A small image denoising model, trained from scratch: norm batchnorm.
Rows from block 5 of a small image denoising model, named by matrix and row number. Rows with one number belong to one channel. Each number is 128 + 32 x the weight over its row's rms, rounded and kept within 0 to 255. All counts start at 0. Numbers have three digits each. After the name is the row's rms in percent of the matrix's.
After each channel's rows are labels from the 100 images, of 14848, where the channel reaches its highest value: "responds to" is what is common among them; "patch colour" is the nearest of a few named colours to the mean colour under the peak. Only what is clearly more common there than usual is listed. The data: simulated fluorescence microscopy of cells. In brackets: how many of the 100, against the usual share in percent.
# convs1: first pointwise conv (model.mid.0.convs.1.weight, 128x128x1x1), inputs 0-127
# convs3: second pointwise conv (model.mid.0.convs.3.weight, 128x128x1x1, transposed), outputs 0-127

convs1.81 091:102128203134132165078159138124131170135124078115105041123118138143117125136119146039129097178095084161131119123023127118107159098138130165110151144127097122109172145035098131140094158126124117127072102151125119084127134188176102119100071149162138127142093145118091145190148098115161223123154149116115120131113086127110090119110114115136204147131117135114170086121108140136106084084116
convs3.81 091:106188127095130119124084150093132125075146139139137039174131135170147158173124093171126172157131121138133129145165103150158075133106156122106112132123209134143087150122098170090092133150129125144004132139100110166150212114074106153097106125132130136143230127120102117103133111113139079138135124086097095112132147111170150120107146133095108090068158146146131137059143144166093082165132
responds to: long thin cells (63 vs 13.2)
patch colour: brown (39 vs 13.7)

convs1.123 107:169145162116123148074104133134231110140093134112115104135165133157147134137114141139131174096132148132125133126076204074031135118137123142120145038088137126097120156134127058128139146132118161121126128149126145140127119097203147146154023130114148167145075144136145143118153112215119101146103083059132126118103013125141110132136136132114128141107108166146133153126141125135125148162148
convs3.123 104:138163126131104130100130120125095175155084160153130087118096113114117117144123086121133167140142135138131085105134221081145090133124123094100128104042137126129116069154139220128119106150130134122127136139128128103141129150047082114119155134123216110138189113124137166126146136107135121186124151090068125137157183139123194139138192138114186152087142131124088123140089134229097124109053
responds to: long thin cells (70 vs 13.2)
patch colour: brown (33 vs 13.7)

convs1.68 119:126142126133121129125126128138127129133105128126118122131112123123124115122139126117121138142124172126112125121125141141126134144127119152131135124132132125120124116122124146140153131114142139169127129086108124124120132097110127127115120000109096120255138154131111122151102139152107112120127095141117118129100117106134118096131154112139129135128148105139123123118155111102118120094135
convs3.68 123:130131113128122127125121130134130129117132122144120132131000116119133113140126136137132115134138255131138132132136106133131137151141123162135132142119123120127142115129098126186119125154134114118123119064122134138128127133139117134122127000077115123255119120128127132119138121121123136121093131126124137146143100134139122174109127157127114100126162154184114096128143192140143115093117
responds to: ring around the nucleus (33 vs 12.3)
patch colour: blue (50 vs 4.1)

convs1.87 093:112085108120122157172138119122098118142156119155137218157150116100151130137132108103137113092057121153108088127119103057182107020148135105102132107120142136142114120164203103135164054185118221106145131160144133165116079093103128098160134128116155131129117120125140143120141093191149104141153152131156096093146115132074133132150159124120024091153098094132142132058184132157132135119135
convs3.87 112:142106133062128104108107113111147065131162092132118108136163181165145129133135076081140145102075155145126134122143175124172115068124134135151114104027140125153138154139061093094172160113134006145140112154076146141123174081105100157162112116155039159131173147137119101118088100136124092115157139112176130090120149120092122136116129135115082146116097108137144159061066130187132103131137
responds to: long thin cells (99 vs 13.2)
patch colour: brown (45 vs 13.7)

convs1.18 092:104122095108135125081143123140070141153086139164133080169151161032146102168123142168117112116161071162133093123166110092113125145121116114099155174118212140184140165113068163103144145156126134189061115173141123183134243166158173126074163133142135132116144101132110147108076115130126105091118114152140152156130125121251105122140147127137110141158117120124124148098137130137118143098111
convs3.18 096:111101117110117114181166140129143118186175123138162076136097160042130106161137122095125096082115131146144135118155136165097056114149151158138141131135079117132149133108024184101109144024143061169153146133102173136172071094163161119166117156111085093091064073123114135135096122110134128134129083159129108116123138136069138138164097117096158058142123108125128164129108142168098136135176
responds to: long thin cells (99 vs 13.2)
patch colour: brown (34 vs 13.7)

convs1.113 097:104187125073126141127173122142105126110167094116152154255129156086127148134083147139117122168117134144113169132134149104103087106114130129126144123068131128158080104091137169133139130146122171115130134180139123205118169162128149134157124145115097210174073163123143081130122171165102064094154127135133072113125118145178169108133113121123080202103137135127099128081127121159095091125127
convs3.113 101:166096158107130145119079130124170046111170120075131133113143113160108101136147167124124145182179129129125150139108108113133150140099135139102059075075140136128147031166171098102114128096097150117137124074141123198110190130111139137141138125139080162151167111137156107103129068094120209108139175104132106157136193124063059088111094131118183175122144131148087121136089133114092108096077
responds to: long thin cells (80 vs 13.2); crowded (60 vs 24.9); cells: ten or more (60 vs 24.9)
patch colour: purple (26 vs 3.2)

convs1.121 107:127115132151181136132138106137106116124114124125139118143150144123150109103126155116139147112098122120126163146111123130108139134142145067126137130124133135131122142131126138106130134123119131135118119166136110130113131094132122119123125131135150120000151140130121115145121116120139110135112129141153116123130129099126105115127123199108144142136137108078129115129126255112123138079115
convs3.121 090:160171091124176145114147122136065123113137111111102101126079125127122122110117162102134104116115129132138139108180096136171138099120088170136129092141113146107183191131117137116095142097130113105134126167136092126116123171096134168105116212114134145081096150145120106134175117112136175145089124132127130143121145134180184117105093154144094128118187080213099060118121255112158084147151
responds to: ring around the nucleus (30 vs 12.3)
patch colour: blue (36 vs 4.1)

convs1.92 096:104154163179135130101114134128153147151171129108165146134116148193139166108097128124100133149116193127110156121052153081091090109132144150135135184112126125125203127100159127135149091083141158095143121137150112023167161131123129110129090141122110134143080147129121112150113118120153227099208145174138133102121122143007140113155070121116143097084134132125139042148123120095139121109094
convs3.92 097:125099157147119144110133127121152127068163116091110085096123134157156123141099145090117119155103135130115103138041122186129140196112143159149176089114137136118202091118132099179104116140135129133099137117124093214121223141127195160130173108180145114119090138126126097099122137113113236136124141063141116106145127130012126124131086118099136163128176124116134112147071121084141135104136
responds to: long thin cells (91 vs 13.2)
patch colour: purple (28 vs 3.2)

convs1.61 102:155140164070129133065143134116099150135077132122148158174134045150128142122115115102117136135138104108130109125223107056127107159136137121114190123152213118077078118145255177139128189126152178118141133141142123138162127132136150149182177120130099175106143137125112085134129106144144167125095111124129142136140123135149133133134147127145080172131165143131104154135157138141123104152103
convs3.61 094:116120076128132126120132120113164127107106116067144198072101121176109132137123164161158154158130102117139123133135094050098081080151119123074101134253088122112188102109240055140102135123152155101116108123143108112114143122129169123129175150130157147108131108118119136165204129126141131122133146147095130117157137136168089145166163152125168122119145138155128101123200131070116160069083
responds to: long thin cells (78 vs 13.2)
patch colour: brown (38 vs 13.7)